Weights of a small encoder-decoder image transcriber: 48750 training examples.
Rows from block 5 of the text decoder, named by matrix and row number. Each number is 128 + 24 x the weight over its row's rms, rounded and kept within 0 to 255. All counts start at 0. Numbers have three digits each. After the name is the row's rms in percent of the matrix's.
# fc2: MLP down (decoder.blocks.5.mlp.fc2.weight, 192x1152), inputs 495-549
fc2.42 096:110127124116101190158143144096136090096180144132159119146135117098133153106146160115112073148109146088153075128126135113119165136129120123145142115138138093110087137
fc2.43 105:094118120123112104146124092079144125109111084143125108105108081142170147100113145060097106124072110113143150140139145109099147093100138126081087092129130110121096127
fc2.44 100:120121140093146151172126157120113113125143175141070129153135145164121085124158117091189140114119166091165113136129158133120153137157148170142169124122148117119177141
fc2.45 093:150129184109138137146113151117136127152120118167101100121130102114129156148109141121163098098094116083100138154116114191165085138140148123185111133148148118134129187
fc2.46 100:120105127173116140132096141098098087085112115084103158095124120134096148120089078123121104076113147185119109130106155105117103116151121133141092133109124151166088083
fc2.47 107:106121150119104141128115097097131105134120126128147133125111097103151122117110137126173144124130191098058144092149175135144147104103090114114107103085122110115112090
fc2.48 107:131091122121131121109133129114160104111092110096137136104071136120139163134116144107139081135095092106116105186146141126113127128118134107120129109131102130097117094
fc2.49 104:117164161140156153138123154091106110149142188103110145151113172151134111153135138170131146149142144089156137115087096129192084157142149143138133120139112148160142135
fc2.50 105:126114154116140124130144153148148100120115156167121135149152134114081118170130085143149129134152105144141145120160163134099096141123146114118143134122143164170148172
fc2.51 097:111093091124115096107130114114136106101100130118154130085157114106149111140144094119084103091112151137115182131141108120089152146145125132140095128122125179115105136
fc2.52 090:079140137129078125133162091179158174119109116160085115132119155157132121115153128140109064130119177158144097139109102108119092119148103152118134138088111118122189141
fc2.53 101:121128138124132098137123148139081134146123144141111136171115145166148119137116170169113146141110079112132126145124153151118095165147117139158157134129155108110117150
fc2.54 093:099109122165155157130171132142127104138161124142148124131134126139121087159098095174134159122161144099112133128118101127117114146097151148141133156133142147127141128
fc2.55 107:103098080133097123111081096081157132149102102141164117128113094110124156090140134064143103114091128128127113162138128099129141110139113118139105084118097092172111162
fc2.56 092:129137128120146108119127159155138110095151138133134107132141106101136133082100095116122107106079111147116139104124103148144160133098139086138063153091086187122135124
fc2.57 101:127124117141114134109106111095154140147124127123120140107079133133128127128117150087106136125146108135128126103123118109106125113148084074075098129127109114115131093
fc2.58 097:137140115134128160145124124193115124122123168130090154144143152169131148118150132169116133156121104157103161141130104120117098160106087190117127132144158159139142134
fc2.59 100:102122114141117096110137104120153125128140151120112110137151170109121132157120101092149117133119129157087097137163143094112119132149114112160133098120126164088074111
fc2.60 098:080120125110117140076111091125166145148103083106119140132123123124146126122112137108124126119091093133088128138140128140108130144075107106109133067111143132133094141
fc2.61 097:054127148122114113121123164148139150129112132124102177132124175137138120141117110190171145123115128138144111174113079154138106124146080144098180124135137128146127127
fc2.62 110:132130140111157097144128126152118122153114089134084059126129096109137110079133156124096112101095087126126102141167107126141138133100111148098097149132134122153150102
fc2.63 100:110146147131125145128146155123087156153128135147127103172138125109089092158154120139103178162117145137156111098134144170144120173127114142165138100149136131153158150
fc2.64 097:182089141163116109147116137133133165118112127108163167107112155133143126122098136062123112103147053156138124144140130125123128102142106088169145152129151163143128108
fc2.65 092:096100133163170135145120148124104043132167116176103114132132105123143163093144119154130126086121114120111162063113099097115106155112121138191123168128100167121168138
fc2.66 095:136113145162118146147165110142104079114170121139118152151102129101170138142160156118102161124119143120156106074114110147140142131112151126139108140132134145121127160
fc2.67 095:131139123112092127104130091094128114125125118124166116092095072086141100096077109104126153137148095171123098129122156109086129127156122097153157128140129125121134100
fc2.68 103:138070129152108134147138118118169118122084096109183156098192117079132117149107172161156119090161122178117114136126136093117136151156134110168164125099124170137078103
fc2.69 096:096116145108113120124135120115161146113146151159174161148121138133095144127143124148110141175140102125093186131134133144172163118128178165180163150143145162110163143
fc2.70 100:133105124167147116089130103137148145129119124128101135130117116140131107132088128119148124101090123128101107121173161127125132137146113140086111113158155113079102137
fc2.71 098:131131113141104137173129138144139168149157127097134132147168127116133143128114134148118140163176145110139119100106146115126123150135175125163125150128142169138163152
fc2.72 099:140103084122127124146097075119126086150143127089134107147124112107134136123105137084129127124150138127082115120127127086127134121117136094101121170142128131103120091
fc2.73 101:111159193133139151146084113128108163163134141136134136152151176136128162137114140137141078151134111128136111110119144110115114114175064164157148093110125119120107131
fc2.74 098:158133153118114158144143117123143153125135165145111126154144163130126100139128111131108114111117095121142111154141152103140156141177135129120165094129144099163128136
fc2.75 101:147068119115129101125120129125070117140111117092160093070077113106101107107131136120148095106078140134130113126114115135102135098110121095110092134078112121114082131
fc2.76 088:114167125103138134179103153156127141155119118106115124138123105148135096150151166112141151162107163131143119098137133116117112183093135151125099106096146104116102155
fc2.77 103:099106113150117127132106107127135168095101138127155119098134084128117141126135144150102133111091130095126105131142128118154133112091097116081110126100107116147145137
fc2.78 105:170108090141123118149088104128148121082108131090167176107128127117139137136138117149122130142108150166111147150118124119127131125112127114109111113125140200103110135
fc2.79 102:143081100110122121172117114119143103094149132080142137081154130122115124160118129147117119106126139131120118135109162091147126114134123118161124141105113152128154120
fc2.80 108:186119138076134100128091105109164127120127088113138146139149144114126163154120098119194116109121135140135118134125131124125135095122113125108112112103105081156101134
fc2.81 109:171162155151142145160151170113164153143161141122112149169154123142141144142145113173174123129149093151154133125118144136133132150121145130162189145139189107128144156
fc2.82 101:149132163133145080150147159133138141186136123108110123146124148129147118162144149121130160160166127101145141126165138119141108148157145120137168116128148117111166141
fc2.83 105:105116097107134116078117122108119158094136107104093119107133131117088152166117129119157095121101121065105074121113096144118130100097107136083083144068105116107106090
fc2.84 092:155123111151177144128138111117105126091123117111089095146139102121098127128089172134108103142106122105139154154136141151113124138121116113119129130109147146137131157
fc2.85 103:128143142144127135190088118130135086160102084171135124141113075129149094091139147094095124129130101122117125129146097134102105128097108087132120149143138123170147116
fc2.86 092:142117148128123137113129125158144155143135106153131125145124128125107099129119145123116133108114132143141163113127122142125155148112146123086082140183108127149094143
fc2.87 096:127112087147090162120120150120135129145141155101180113188184160116125134106114129170119091152152168125146121150134124133099125124142093144131165114124127136156102131
fc2.88 098:114101161125180158157146183135116130146124159150102160148113166174133132108185112123127116166147107126127132163100081178118130124162142144187150131146117145127114125
fc2.89 104:082161170159099155119113110129146126132134102159137135097099133113134109123151159140114185144065127133141153104109103135143175145090147104058119145107090130151123143
fc2.90 096:141154132134137152181162147132164072097119154117168158096123125101120087096135110140111098147146106140105142114135143128064149111117130132110136204072148164145146169
fc2.91 097:091105108068148128144163114091138106096136094115153126122158143129163136133081131157123154121127136132120115121155142106085128137114079124130089095130137130134128138
fc2.92 105:159130204145153142129138127152105156105130155152089158158126179129110171127112087123150117130149144131148099137116152113114119132159181144179160102115140115117125128
fc2.93 106:174137144153129173159175157123118161121156129144074129121155147163158155126147150126121176160194129103145137099071115156110142142185182106151148159135134117120115139
fc2.94 104:134092129117129102159141170101136149117126157112086118135161105138138146115086101140131132141117143156111097141116114101094074127165132154146164106119159118142125151
fc2.95 101:138086108102150103135133095100149131132127157093106155116135118088130130109110093112136116104126134130123083109128124118119156136175138108165180158121118102111150120
fc2.96 098:161133168153090146163080090114147134114129167152128118156122124103141160082150127141113130143123131173101123102132168110089125138128146155141097160152124146156128162
fc2.97 096:121132114091113138125137155138111135144146126127091135130127170117118125113116155131135099182144103135161097119109108117117084135120087167154141112134168106142113151
fc2.98 106:091106135081096146149107102122116110116136068161159122118125111133158146116145165160128181106095136155136158124122127132141117147091106126115129153148119111158128160
fc2.99 103:137145116125140130153128131172107157122124136150101084191110179110117153128109186107128121146125087143167131132147110110109155134086155138122144146109107108119130141
fc2.100 105:146098116130081090131112093099123100146078134106123120105140108065126144117061093146138148082123160155091099093138131135128156122115110134097119147111102138101092122
fc2.101 103:110115128097142140111119102142144122135110109128122094124123111181151107157185145181097120095100146174090143158148122106173133159149074125126117124146120086163124106
fc2.102 104:139106112144128123105115102130132115100117096121122115109140102094142126142112134101139124098131144108076089132117132140125094088129079138115122121134098114098138092
fc2.103 100:130127137142104121118179177150089145138136156168156132152140102143142082122109125135151132096130136116153152114159159150124098160133126155118129141155147106159159157
fc2.104 094:125143131133142096142084163136144134138123149128154169153140111134141130167117100159127127132160142184124131129131153120135109182114131122174125139142139168141082113
fc2.105 109:144160147128135160130133134140119167125154124137114152175124144150127121143157142145133131162153092104190158156120122168121106158138146144155131103123158141135144131
fc2.106 103:177088110178159155117096117112128130107121159138135150130104177111133124129107118099150105082147155150114119103132138105126150100156135107143156110135114109123122119
fc2.107 091:120136087129086154108139129115131116131131143178132124158182142125142076114156147143090117130142150104169162193150155140152102152082133176108099158094156088107151174
fc2.108 103:113117099152113109145101113088158087114078132110154148128143104105145151104096135143128114106101125149160150129168166118120137105108101140090148115108142109111111117
fc2.109 099:146090107155121092141140113167167136142175170160158122123148162155149123134159119131152163144149177116127127101144154134127149101130148109176128118161175143134122170
fc2.110 102:099105071113154110102128156141122136115112111143153131088156149105154153083150118123105126092083113109130099128159125107117131148118074134113095126111100113144106118
fc2.111 099:123159166140115109109149152114125152125109130131115102128167138134119115107149149126138160126152117122125133129115111100149117145136179163105129146143157127093157144
fc2.112 098:190135129155159148162144184123107103100163150150156156132105108122126152146162119105093143143149095121118153121133166112137121155125158139160143158167153123108131127
fc2.113 100:170125098161130120137117112130137101142149159158137124147166084124139126158148098115139129134175177080106106139107136144154145113151173119133141150136085125130116097
fc2.114 095:152151098166131092149136085151144103126155120135137102125112122105126128101116110133090107093151124125140127138126102100139159128089127102132125110133142169112147101
fc2.115 103:118129097114145126121126164158118129116117092135177118112106080147127095114141126119090146115103128113154147136147109122146126148128144131089118134145105077141164155
fc2.116 105:061132150097117132094120129132117143119089174155104086131104124159139132145173161141087149142127097132096099125105130115153122146130169117129128116148170123140172159
fc2.117 098:120124090168106163119116099077140117134146104146185152089121099082147137139092085146132075097126146143128154152147143160135114117128101135089104162128143164127090148
fc2.118 096:085127116136140163152142125173119158139128118120088132135131154139139127145146134135126123160169171115163087102125173114145063127169139137157185116128133121147091161
fc2.119 099:112161138115130135119167138133115123136129132153108115143075163164133138145157130110111156159082145148136120154138150135141091129144148162143129119129158103158130100
fc2.120 100:137122148156102139108172122115127130144174120147108081129154160183145067117159108137096158139129162097145116143158168136143085148094129128139124179172118121147193154
fc2.121 099:078091079113130108111124124119099090113154129100092124082135138083130109123126127153129116090096139081143121144141130108092145089142133084101109077113104058118092116
fc2.122 103:162156156131129150093134152118120140118136139146145163143161137136153109125165148140162116152159116111138126137116082208141133130138148117134140163142130154113133122
fc2.123 097:120133140101129128139156104157114132122139145114067112129149164116158167152158110162118143110158169132110141087113132154189109161141170125081146109098168164157151112
fc2.124 092:117159154091149164091113104138120155100123177113098160134078138155107137122089118117129112105145158100118108114140117146144125089176104130106142067141068108105131167
fc2.125 099:144158121122112121143160143142120136126141104123136103125088129146119112119155119102164124149112140109159158110172090163132111115135182159138145127138130082083103133
fc2.126 106:161102123161141105129148103111134124111087097078104162110086117122133164118116084096136112126131115144119137141087106128124125094186133097133120087100122117140104118
fc2.127 103:091142149131152161126152135113138118148092107144158141141093097154149111109113156096141128125110084125091152145143133124116106152079134143145106146152142082173158129
fc2.128 108:101082127127142110126116102137130085100089100122122078119130102127120108102118150088122121083103113144106136127154120106103149093116083078088073137092112124112118099
fc2.129 102:121109129134086143120090132102143079148158124111164135083091106100150109112133131129096121085110112129100157137150082115119139106106097115135092126118130153108142128
fc2.130 106:118111100115152103093113082148107108107118091142122139069152133134136124095130125124128110115116138109124117103135075148130131106101069108102102106122090141123094105
fc2.131 098:160136144111129137136139115126122105125141133132152155143128128151138119132162074159136086102134150144120136165122111067137129112169119113133137168134120177129122143
fc2.132 092:083149131071153130113103116145153136144088099144105135129076124137129103186088126112101149081114182158097104083137066144102112122127129115129124090135156161078142137
fc2.133 105:132111139099126146131141162165138144221125116115064109162154141144148108103152134122132140140109132119116142143134127122170095164117129149135136149134168091153148132
fc2.134 098:101124111099104156101109106137128173096104097126103096108155157094119143133123169116138155109103149128090117198103088134136150130122112128106083119124116119103091094
fc2.135 093:122126122153127083106133106153114149108117134124102096092141141109139111150112136162122126132144134165124136108162131093169117108078106130109116077067122170148076138
fc2.136 093:088129123102124122149160137135132112134109141105082144116115153154121150152119101158128118110133159135168116115138133083146130098120137175149110115129134125118136142
fc2.137 093:158136136160158115127090121079125092102132140121134117162147076137102160107122146117124085109158135123099126150115123123132087153113166102127167140111133154178126089
fc2.138 106:133190150162163134124112125131145147149125189121129131181115136138154134120156169094138125158156117118154131110121131140146119187125152142117138118128166100094155132
fc2.139 096:102122105173086112109144124122130124146094116146184118135141087132118127136137064150141138114122121135091132153149154099127157145135101090122105143129134189145132123
fc2.140 110:142135091104142098124121096119106113124105100099135102120110101100134113113124121112115109117113105100118147130127128132123118137144072112123108112135139104127092119
fc2.141 104:115103136159123112114118109164171135094129115124184133136149126112126160117141125133126131106116149092142147133107111113114170116130095084138110091100114130131096090
fc2.142 108:158154122138141140184158121177093162112148147144087106145145169138115114124121139131147166129165123099115146135137122150139107159154140142143151150149123124089124184
fc2.143 090:156130157130086079163178133128139103117116168101137143175132128119113122142101128122096124119118130140138110118093152123129130109096130143100159133168171159100094122
fc2.144 097:103108124155138102101082126139142138162142092119151178091143120117121168158120127176133128124097118192135136118161110085109137104161122153149128123125114113103127090
fc2.145 107:082154146142168120129158157124105137138154174167143133139149167145111127136122138154087120140146138138126150143120101153155115120091143181109186169126173170119164139
fc2.146 091:149110155109112118150111102120142129129143090118159141100158079137148153110155122098135105111144121116124139138086113147139161107154142077124149154133118081130135100
fc2.147 101:130086087147110151106077128103080120128127082106136145082106151125140138183102104138173114110125130068100129159148123119161116170125117096076094100136111117151126104
fc2.148 099:122151148097113077104132113158139169137134082126124129141130096121155144144137115135122115146109122103157110161158079115193127145102081154136107126164147085105131137